config.toml
width = 128
head_dropout = 0.1
optimizer = "soap"
epochs = 44.1
lr_schedule = "cosine"
final_lr_fraction = 0
Rows from block 5 of a small image classifier, named by matrix and row number. Rows with one number within an expert belong to one neuron, the router's apart. Each number is 128 + 24 x the weight over its row's rms, rounded and kept within 0 to 255. All counts start at 0.
After each expert's rows are labels from the 100 images, of 14848, where the router gives the expert most weight on average: "strongest on" is what is common among them. Only what is clearly more common there than usual is listed. The data: scattered letters and digits in many colours.
# router: slot weights (model.blocks.5.mlp.router.weight, 64x128, trained with AdamW), inputs 0-127
# gate: expert gate (model.blocks.5.mlp.gate, 32x64x128), inputs 0-127
# up: expert up (model.blocks.5.mlp.up, 32x64x128), inputs 0-127
# down: expert down (model.blocks.5.mlp.down, 32x128x64, transposed), outputs 0-127

# expert 8
router.16 [144 112  99 107 111 121 176  92 120 120  77 117 127  98 114 155 121 159 114 144 133 116 184 104 127 159 116 104 196 107 131 114 115 128 154 147 166  90  77 142 147 122 138 119 126 136 125 151 177 116 101 161 132 138 146  92 115 151 138 146 127 147 121 150 177  99 132 135 121 155 163 127 111 133 115  91 124  97 128 179 122 149 124 120 148 142  96 133 122 106 146 142  92 117 136 116 126  83 152 100 144 130 125 123  97 129 160 103 101 144 108 127 162 137 163 144 158 164 146 125  83 109 170 158 116 153 116 111]
router.17 [124  93  94 104 113 121 150 106 116 110  84 113 113 107 109 130 101 168 140 134 145 146 201 103 138 151 117 119 188 105 161 152 122 156 158 130 137  83  82 144 138 114 119 114 147 142 111 144 157 110 135 144 124 161 144 119  94 108 146 166 112 127 161 158 177 118 133 136 126 142 155 127 127 114 109  81 101  90 129 163 136 123 142  91 137 131 102 116 111 103 114 142 107 127 126 124 121  99 148  85 172 138 133 120  97 141 157 116  86 142 103 123 150 158 161 149 176 139 156 146  93 134 149 150 105 151 115 125]
gate.11 [134 148 109 105 138 119 134 110 138 111 145 141 113 128 113  70 125 149 139 139 119 112 124 125 109 138  83 139 160  85 107 108 114 119 117 125 170 137 106 133 126  75 171 125 136 134 129 154 169 135 113 124  96 146  89  96 148 162 126 116 106 143 107 114 133  87 139 187 131 123 153 161 139 154 122 139 156 104 159 149 140 156 119 153 179 111 106 150 146 120 159 131  97 133 120 117  92 171  96 136 130 157 102 146  86 139 112 141 169 102 147 144 130 112  97  71 117 104 113 108  93 188 122 128 109 143 136  93]
up.11 [117 101 131 110 178 122 150 115 133 130 108 142 142 136 107  97  84 160 141 153 113 102 148 157 136 123 117 167 159 104  95 143 124 129 125  89 159 137 114 131 154  99 149 143 163 107 126 142 159 136 131 127 119 109 100  82 124 141  97 136 106 106 106 107 142  99 148 156 131 145 118 181 174 152 114 117 145 133 151 155 144 175 141 143 141 108 151 183  87 146 155 163  66 116 121 115 121 134 140 159 146 150 116 123  95 116 100 124 153 112 165 132 161 126 124  89 160  93 141  97  89 142 116 109 131 128 145  80]
down.11 [139 162 164  80 111  86 143 120  99 127 107 107 123 119  92 112  94 142  99 130 155 140 136 141 169 154 155 142  98 132  92 103 141 142 149 146 114 160 129 154 177 133  92  92 107 133 156 105 110  47 142 145 156 111  81 109 133 160 126 114 124 114 143 131 128 157 140 118 120 134 104 120 113 146 149 112 103 145 122 120 132 140 149 137 107 148 169 122 137 114 106 167  81  77 107 139 105 104 157 110 125 122 111 130 138 166 190 102  75 141 153 107 128 135 126 128 173 120 131 125 118 145 125 147 131 123 149 115]
strongest on: the character 0; largest: 0; count: one

# expert 2
router.4 [113 144 130 103 105  86 126 138 157 175 114 113  99 132 141 119 129 108 138 177 142 141 150 125 109 153 162 115 120 136 161 160 105 107 147 129 128 107  96 148 135 115  91 113 133 184 116  83 139  84 118 110 142 106 155 177 135 108 100 133 128  97 111 141 132  87 134 122 130 118 133 175 142 139 148 145 104 163 102 161 116 135 179 166 160 121 125 165 129 151 123  91 129 120 106 129 108 111 163  92 166 155 125 139 107 125 137  89 126 147 119  89 120 136 139 109 162  79 107 154 133 125 148 131  86  89 154  95]
router.5 [129 154 124 126 105  87 135 123 123 167 101 123 129 143  90 103 125 125 153 169 161  98 175 114  90 165 165 118 127 129 159 120 126 118 156 131 147 121 106 124 139 129 107  82 116 160 124 109 154 103 112 146 153  99 127 156 133 126  96 111 128 111 130 147 163 114 144 125 157 126 170 158 127 151 127 121 111 147  74 178 130 135 166 144 154 103 119 146 100 122 100 120 138 105 138 128  86  89 157  86 134 171 105 157 105 115 147  88 113 162 106  81 149 122 157 107 147  95 110 161 100 125 131 130 101 127 136  81]
gate.0 [122 136 134 121 110 136  96  98 156 101 139 124 119 121  88 121 116 150 167 129  54 110  84 111 103 144 100 141 123 135 107 152 123 153 127 138  88 134 133 151  49 123 119 126 114 111  52 131 149 151 129 103  55 124 100 145 156 136  82 152 126 128 136 138 106 122 107  56 109 133 132 137  95 167 134 118 123 132 126 133 140 112 125 103 125 120 159 104 143 111 161 106 105 137 124 100 127 127 130 126 120 175 144 118 173 114 122 117 144  93 130 117 154 135 162 118 121 129 121 164 143 132 144 103 114 139 123 139]
up.0 [143 113 122 157 124 159 159 114 163 130 126 131  81  93 165  90  95 139 102 160 131 131 153 113  82  79 125 114 136 130 118 132 146 148 140 159 132 119 136 105 143 136 137 122 181 109 122 159 160 149  98 123 122 145 160 118 103 134 141 150 143 159 151 108 105 158 105 140 116 153  97 101 151 133 140 103 138 125 150 142 162 132 156 114 150 124 126 156 143  85  78 116 154 128 111 129 148 123 206 134  91  79 108  91 168  89 112 127 142 146 153 111 123 130 128 131 137  88 106 102 154 129 117 173 117 126 130  94]
down.0 [114 144 147 123 145 118 120  98 126 117 126 143 106 126 150 106 121  77 131 127  96 104 133 112 149 122 153 119 144 154 183 121 115 108  91 137 107 159  92 117 143 139  98 163 128 100 143 161 153 155 148 106 103 158 140  91 132 120 111  98 140 142 163 118 128 107 161  85  99 152 104 131 141 177 109 128 121 132 152 139 117 136 178 168 169 127 120 131 128 160 163 112 106 113 145 155 151 163 107 169 119 128 110  99 145 191 151 177 162 101  94 146  99  80 146 143 119 122 132 119 158  93 112 141 151 122 143 117]
strongest on: count: one; the character N; largest: N; the character W

# expert 12
router.24 [185 135 140 115 122 123 144 114 139 142 107 148 120 114 143 118 165 122 131 169 106 104 134 113 122 109 103 118 100 161 157 110 128 151 102  67 158 153 147 124  68 145  92 142 137 141 116 142 113 132 132 132 116 117 129  94 166 137 134 130 150 108 110 145 125 141  87 113 141 109  99 140 123 119 149 151 133 153  99 136 135  86 121 153  98 159 141 145 151  98 113 131 173 174 105 150 107 106 109 121 103 103 119 159 178  93 125 125 165 135 123  92 151  99 128 108 123 125  87 118 112  89 101 109 115  69 146 186]
router.25 [184 153 124 116 111 114 116 103 104 114 107 139 112 123 121 160 150 127 143 174  90  93 106 141 118 122 118 121  98 163 139 100 118 142 117  90 159 127 133 136  62 137  96 140 138 136  94 149 109 151 121 140 101  99 126 121 141 132 142 135 153 113 103 157 138 136 107  99 122 150  94 105 120 102 138 144 146 180 106 131 169  93 129 170 117 104 130 133 126  98 119 142 157 174 115 131 125  97 126 126 111 128 138 190 158 105 130 122 168 156 111 116 144 123  92 108 114 118  98 116 140  99  84  70 138 100 129 180]
gate.0 [151 167 120 145 135  97 112 116 129 123 150 116 138  93 105 121 110 153 123 143 152 133 153 142 116 153 136 128 168 126 148 149  86 163 122 114 165 164 166 117 141  94 147 118 144 109 139  89 133 111 141 162 153 157  87 119 129 125 138 155 120 138 129 147  75 137 113 141 143  99 133  79  98 129 132 126 111 120  87 106 141 135  93 115 132 128 144 109 108 171 113 145 147 138 140 151 144 113  54 130  96 117  94 139 141  95 143 145 106  47 131 112 142  98 141 116 115  94  99 179 114  93  94 145 116 125 129  94]
up.0 [146 130 133 127 104  78 129 127 161 102 139 129 153 126 106 121 134 133 130 155 145 128 134 150 131 139 154 152 155 146 136 125  78 138 109 127 159 152 183 109 164 112 156 167 119 101 115 117 161  76 139 153 130 147  56 132 125 106 124 137 129 140 114 136  92 156 126 133 134  91 137  84  76  98 136 138 106 156 104 116 133 147 125 138 106 154 153 121  89 139 128 107 143 136 137 119 124 113  79 171 116 118 109 168 140 104 147 142 106  70 119 137 119 120 152 133 152 101  94 168 120 100  96 171 132 145 130  83]
down.0 [142 143 132 109  94 137  97 128  89 105  99 138 110 127 106 102 147 102 119 124 144 147  90 128 105 127 145 124 140 112 154 147 132 135 115  82 139 137  89 129 100 150 124 128 125 135 138 105 161 113 133 174 158 174  92 130 140 121 168 118 103  95 102 156 115 120 107 148 158 151  88 166 101 115  95 160 117 145 168 126 159 156  84 110  96 121 112 152 123 101 128 118 127 119 131 124 141 140 102 184 125  91 152 133  76 149 140 114 198 125 149 164 121 144 107 119 108 145 120 144 108 170 123 106 127 136 149 184]
strongest on: the character X; largest: X; count: one; the character T

# expert 28
router.56 [149 153 111 146 103  96 144 161  87 134 151 124 158 114 104 148 166  93 118 127 124  92 149 135  81 102 149 165 167  94 146  81  93 129 143 125 149 139 145 136 110 102  79 117 145 143 144 105 153 142 115 152 127 114 102 145 104 152 119 114 116 131 114 118 142 172 149 155 145 125  93 134 129 110 144  83 127 128 107 158 141  91 164 172 171 143 132 160 153  93 144 168 114 107  93 121  90 114 114 112 117 167 142  92 136 134 129  91 128 157 109 118 158 152 140 105  99  90 127 136 115 141  95 128  93 146 102 124]
router.57 [162 153 119 128 100  89 128 156  93 116 171 153 141 109 106 101 145 100 144 126 139 123 128 104  77 136 161 150 152 101 119  85  99 102 163 118 167 146 139 152 101  85  97  99 157 148 163 125 149 137 112 141 125 109 123 140  97 148  89 130 109 118 127 143 110 169 148 106 143 130 125 101 162 121 113  99 133 127 112 130 154  88 171 172 164 109 142 167 143 101 133 174 139 126 104 129 110 105 131  94 120 180 145  94 139 161 131 114 119 146 116 140 140 158 140 135  82  89 133 133  95 139 122 101  90 124 133 139]
gate.11 [157 161 117 118  85 147  76 125 126 125 131 145 158 107  90 101 161 164 175 114 140 124  85 147 125 125 164 117 129 108 123 116 103 136 114 156 163 179 151 124 156 128  99  96 107 106 103 131 101 108 105 143 112 130  98 119 156 137 123 141 142 138  98 162 138 167 108 136 135  75  97 106 150 159 146 137 169 137 122 138 140 139 151  94 138 135  92  92 132 151 129  93  99 139 113 106 109  95 131 123 162 141 113 164 132 114 109  85 152 151  84 165 121 113 139 107 162 153 102 156 140 142 112 100 150 136 130  89]
up.11 [100 116 139 150 152 112 158 146 121 146  98 125 105 151 168 117  99 124  92 138 150 116 201 110 139 182 109 148 100 173 131 121 142 107 144 133 111  87 115 115 112  95 137 146 147 115 135 155 137 137 115  85 124 123 156 131 124 127 146 134 108 107 137 110 136 101 150 124 125 146 154 144 148 101 114 103  87 123  96 168 128 109 109 146  86 111 153 171  83 116 139 173 120 121 164 145 151 152 109 116 103 113 114 106 125 142 128 192 138 116 139  74 156 137 153 136  95 155 105 105 114 134 129 161 113 144  98 171]
down.11 [105 156 168 118 171  95 109 131 144 147 115 139 137  96 151 142 100  92  97 143 126 167 122 127 192 104 159 120 138 150  93 171 125 111  95 151 102 145 137 144  74 144 119 120 141 131 111  91 128 105 109 115 146 110 159 133 107 139 184 105 108 133 147 156  84 131 123 127  88 173 155 156 136 109 132 121 168 132 148 114 132  85 163 131 130 154 126  87 136 115  97 101 109 154 143 164  99 111 133 128 159 119 124 161 164  97 122 167 131 108 121 128 149 169 113 139 116 141 149  95 138 112 141 121  97 147 134 116]
strongest on: the character I; largest: I; count: one; the character Y

# expert 24
router.48 [ 93 107 168  98 139 181 103 128 148 143 131 124  94 105 134 116  85 120 141 112 130 129 137 108 157 152 113 119 149 112 100  97  72 148 161 159 127 145 122 139 126 114 170 117 131 161 125 125 115  89 109 132 101 132 167 104  97 167 140 176 182 120 147 152 126 134 123 122 120 107 142 127 126 104 112  99 167 116 103 124 161 112 125 119 123  95 114 131 119 113 121 106 115 157 106 170  94 149 114 111 147 112 108  76 131 157 130 178  99 125 125 110 165 144 114 101 115 145 138 167 151 159  95  93  94  83 128 131]
router.49 [ 82 119 159  95 139 163  99 148 158 123 142 108  98 114 121 112  79 124 144  93 115 122 126 116 149 143 118 134 156 113 121 131  82 150 169 156 133 134 117 160 130 109 162 105 103 144 114 108 116 119 113 131 105 125 149 123  96 155 126 175 174  99 131 137 130 107 116 116 103 117 151 106 129 104 104 109 127 111  75 115 139 111 123 156 149  95 117 117 123  82 105  97 118 155 123 163  99 133 122 118 164 126  93  84 107 137 146 162 109 139 139 124 177 181 140  93 125 137 150 179 143 172 127  81 108  98 120 135]
gate.0 [113 123  54  91 141 142 156  86 142 116 135  99 122  89 163 108 116 137 136  82 111 116 136 109 156  67  69 139 140 115 106 141 114 172 102 130 109 151 133 103 139 103 179 115 143  71 135 132 126 129  96 132 160 118 123 114 122 125 135 134 127 113 158 122 138 149 107 165 108 152 166 123 108 108 175 143 159 145 116 138 142 162 100 145 145 146 148 142 133 124 122 100 123 115 131 138 131 172 175  92 117 115 145 124 111 142 111 133 115 106 114 114 103 106 171 146 164 183 153 136 130 126 107 115 145 146 132 134]
up.0 [149 127 168 128 150  94 123 163 123 177 124 140 137 121  69 140 137 137 116 164 159 143 144 140  87 172 168 137 128 148 125 119 159  91 125 108 176 141 140 144 109 177  91 164 108 145 126 125 154 128 132 105  98 138 132 153 110 112 138 151 117 143  93 125 124 109 135  91 112 181  96 150 118 114 113 126 101 127 100 111  94 119 150 107 128 104 107 102 110 131 111 161 115 125 140 119 138 110 123 134 128 115 114 153 122  96 163 134 120 160 142 120 148 124  89 103 109  51  91 113  73 149 122 159 119 131 158 148]
down.0 [113 114 106 113 125 121 102 106 160 106 109 112 110 121 125 122 120  95 162 127 171 105 129  97 142 127 200 153 143 122 106 124  98 129 160 181 130 125 136 131 153 111 155 106  85 145 159  87 128 113 153 132 134  92 149 168 139 145 152  63 158 133 155 131 119 111 120  97 137 109 110 140 140 148  90  95 111 126 123 145 148  81 120  93 127 152 177 100 162 114 104 109 132 144 135 139 141 127 119 139 140 151 101 159 131 145 146 127 125  99  82 114 136 141 142 145  82 159 102 119 124 124 148 109 179 156 174 123]
strongest on: the character P; largest: P

# expert 3
router.6 [157  99 115 108 172 123 139  83  94 128 112 130 129 117 124 129 121 172 144 103 122 170 122 101 138  79 113  99 139 157 121 126 102 102 110 147 103 100 139 144 123 105 110 125  80 119 152 152 166 168 156 141  99 127 164 120 110 158 134 131 160 175 153 140 116 150 132  85 143 113  88 126  99  97 120 140 125  71 156 119 149 138 131  92  96 130 141 104 141 126  94  90  97 161 110 156  95 105 158  90 116 110 116 143 150 129 151 114 113 121 113 119 155 144 161 114 141 127 117 122 118 157  93 108 157  87 164 111]
router.7 [147  95 100 100 154 123 148  92 128 122  81 129 108 131 120 120 113 139 136 116 138 190 132 103 124  85 135  81 113 165 161 126 138 104 108 150  99  91 134 142 128  97  98 134 101 140 115 145 159 140 141 120 110 139 173  98  96 133 123 133 159 165 175 127 103 175 113  86 145 116 119 105 115  89 158 145 115  83 157 150 135 176 145  98  95 141 135 105 125 120 101 127  83 155 110 174 114 129 176 105 111 125 135 118 143 127 155 109 125 127  95 111 170 121 163 131 157 140 125 117 109 145 125 107 125 102 118 137]
gate.1 [154 153 164 141 120 130 162 143 151 117 145 137 124 147 155 103 158 118 148 100 123 119 125 120 141 106 135 182 113 144 162 150 135  97 128 126 143 130 132 127 142 129 128 163 124 138 154 156 117 147 152  84  87 120  61 152 109 105  75 130 123 130 118 129 126 161 121 126 103 124 132 113 156 121  68 115 157 130 142 147 130 130 101 141 123 131 118 103 144 143 122 120 199 119 114 153 151 160 103 141 114  85 179 129 156 139 108 124 174 157 126 130 129 121 132 132  53 112 142 111 108 173 142 186 131 138 103 138]
up.1 [ 98 126 136 151 119 119  97  99 126 142  96 144 152 163  93 102  99 145 104 112 122 148  98 116 115 142 108 120 100 156 164 119 120 197 113 111  97 108 124  91 154 109 100 147 123 109 107 140 138 146 148  99 140 179 138  92 124 129 165 106 101 147 128 101 147 110 116 156 158 171 115 124 102 158 160 116 110 125  88 137 147  99 122 111 172 129 131 170 104 129 125 105 120  98 112 120 147 118 106 144 165 132 120 134 149 109 170  89 116 116 136  83 128 146 104 136 191 147 104 152 169 113 145  95 137 153 109 110]
down.1 [109 122  78 165 141 128 110 117 115 138 140 145 135 121 175  99 123 131 132 150 181 159 136 126 153 123 101 166 139 120 167 112 143 105 112  93 122  76 123 115 179 109 145 148 141 131  89 123 118 143 126 153 124 108 160  92 104  85 129 145  78 109 150 107 154 144 107 116 121 121 152 100  93 158 126 152 136 107  99 101 134 123 106 136 116 123 155  85 112 130 161 121 146 151 138 155 120 151 138 134 157  83 116 114 128 131 179 112 103  69 153 101  96 144  56 101 135 143 137 119 123 123 142 128 109 118 109 139]
strongest on: the character 3; largest: 3; count: one; the character J

# expert 6
router.12 [129 115 103 117 104 113 149 112  70 113 116 128 131 141 173 161 135 116 113 106 116 118 130 146  94 154 104 118 142 148 130 101 128 133 133  78 158 133 130 149 136 119 126 132 176 176  79 124 152 123 109 137 138 139  97  93  86 100 124 139 143 100 121 152 109 122 143 122 144 132 128 136 134 121 112  91 127 109 103 105 145 102 170 162 155 144 129 159 114  63 155 152 130 141 136 154  90 144  97 108 157 153  82 108 107 159 180 102 139 169 101 125 110 116 147 105 141 119 138 125 104  86 152 165 100 134  88 151]
router.13 [128 130 118 127 120 114 146 125 134  77 140 121 134  98 120 117 123 104 135 117 138 127 130 129 115 174 121 120 188 157 137 107 105 152 122 102 125 123 138 141  93 129 172 114 133 159  82 144 156  80 113 149 115 117  99 111  87 117 143 123 127  96 115 146  71 114 166 162 143  88 152 142 127 138 112 119  78 130 111 100 164 140 130 163 152 114 140 187 112  97 134 140 129 100 142 159  87 129 135 141 118 170 113 134 118 153 164  91  82 171 129 121 117 152 140 112 156 160 120 127 104 149 182 139  88 139 116 119]
gate.1 [165 145 194 136 152 117 156 184 159  76 162 154 108  89 159 121 126 152 186 109 139 137 124 120 184 130 114  98 148 127 114 161 138 163 127 107  90 141 128 125  67 114 123 122 135 135 116 131 114 114 103 117 119 128 128 147 122 141 155 143 140 126 133 123 160 124  93 129 110  92 137 109 155 130 127 111 125 128 102 121 119 153 124 139  98 138 161 137  96 115 104 130 130 153 125 116  98 105 125 124 115 133 104 112 209 114 142 124 113 164 105 117 120 151 136 124 113 165 130 181 136 137 169 151 121 153 108  88]
up.1 [105 127  68 137 112 126  88  56 122 178 106  79 138 165 101 144 105 105  79 160  96 133 114 133  90 124 138 152 101 134 144 102 112 107 133 150 172 121 154 136 167 130 105 148 138 116 123 135 148 148 160 152 135 135 136 100 133 135 124 127 154 112 127 125 115 116 175 113 143 143 130 165  95 116 149 163 139 128 151 121 133  91 134  94 154 137 118 124 160 145 173 110 121 112 133 117 130 137 137 118 143 128 147 146  46 118 128 126 134 105 148 130 138  98  98 125 126  96 148  73 120 121  98 114 130 110 142 160]
down.1 [128 106 198 154 103 138 156 140 131 104  87 145 107 119  98 108 111 171 133 124 154 107 124 119 172  96 155 115 122 174 120 110 160 110 118 141 100 101 137 126 193 115 144 115 114 129 141 102 142 114  98 149 169 118 143 129 129 109 183 131 159 135 136 143 107 127 137 110 124 123 119 151 153 126  88  81 119 134 146 103 157 167 104  94  95  97 140 142 102 111 137 140  94 153 160 106 152 133 106 115 118 116 119 151 140 121 151  96 160  99 132 117  82 132 166 109 121 148  90 117 111 133 160 124 110 114 104 175]
strongest on: the character D; largest: D; the character L; largest: L

# expert 14
router.28 [130 140  91 134 150 162 134 139 144 114  94 118  93 154 129 130 146 110 132 114 143 147  91 167 154 128 155 111 133 123 108 176 159 194 118 124 160 133 128 117 141  90 129  79 121 137 141  87 128 135 113 118 156 202 136 146 152 119 170 104 147 118 133 127 110 118 117  93 110 124 104 148 126 156 149 124 124  87  94  99  96 168  80 107 169 137 128 152 107 117 133 155 113 134 115 176 132 154 159 125  85 139 110 115 122 107 130 116  95 122 142 134 106 128 126 125 148 142 160 170 128 139 133 110 177 155 162 151]
router.29 [121 111 124  96 148 157 141 134 140  97  99 140 100 162 168 104 131 132 136  86 137 178  94 148 167 115  99 119 128 134 103 150 141 147 123 139 168 113 123 139  99 132 165 135 117  99 114 115  77 117 148 106 163 164 122 129 106 127 104 129 163 153 139 139  95 142 136 126  83  98 129 104 110 122 175 151 133  83 108 103 119 115  88  92 143 170 135 119 111 101 137 120 111 144 110 147 103 170 146  96  92 117  95 100 141 134 140 161  91 106 119 134 115 122 146 112 124 172 166 107 166 163 118 112 161 126  95 152]
gate.0 [112 149 134  95 112  98 122 107 111 121 145 101 147 112 133 147  97 133 168 154 139 130  91  91 141 137 110 131 133 155 143 133 102 155 136 128 106 137 132 136 143 183 141 127 119 176 122 159  84 103 153 132 160 145 100 106 132 122 120 141 172 116 162 122  68 161  97 118 115  89 145 143 136 145 151 151  73 112 132 142 163  80 112 157 138  72 134 126 150 159 131 124 171 123 156 103 106 163 128 123 129 105 127 132 130 145 113 110 119 145 137  78 117 126 139 126 130 141 120 182 102 163 133  99 100 103 167  93]
up.0 [124  84 157 159 117 124 147  87 121 133  95 140 119 140 120 160 183 165  87 138  88 104 106 103 120 175 122 126 115 113 136 164  94 115 133 149 101 108 136 139 154 108 107 105  94  99 113 122 115 132  93 135  96 150 148  76 107 153 149  95 124 110 113 143 136  88 155 119 119 120 149 117 120 156 109 125 123 170 149 158 123 139 163 149 144 143 154  71 100 128 131 142  98 146 105 132 118 109 161 106 141 153 136 157 130  78 125 105 181 131 142 131 142 140 130 110 109 156 121 120 135 125  93 102 108  97 184 111]
down.0 [113 128 152  82 124 141 140 112 136 119 141 129 147 125 111 130 123 115 139 180 129 129 112 188 120 139 147 125 134 148 156  94 121 147 182 134 120 148 101 150 139 122 134 133 107 154 108 137  74  97 120 125  81 117 156 129 105 135  98 101 128  85 128 121 119 100  87  95 127 121  74 169 122 138 110 150 101 156 100 136 169 113  71 124 118 141  55  85 141 159 132 148 135 120 130  98 134 110  81 114 121 132 137  98 136 128 139 151 134 107 158 112  97  91 118 144 126 143 138 150  70 163 130 132 134 117 114 122]
strongest on: the character 5; largest: 5; count: one; count: two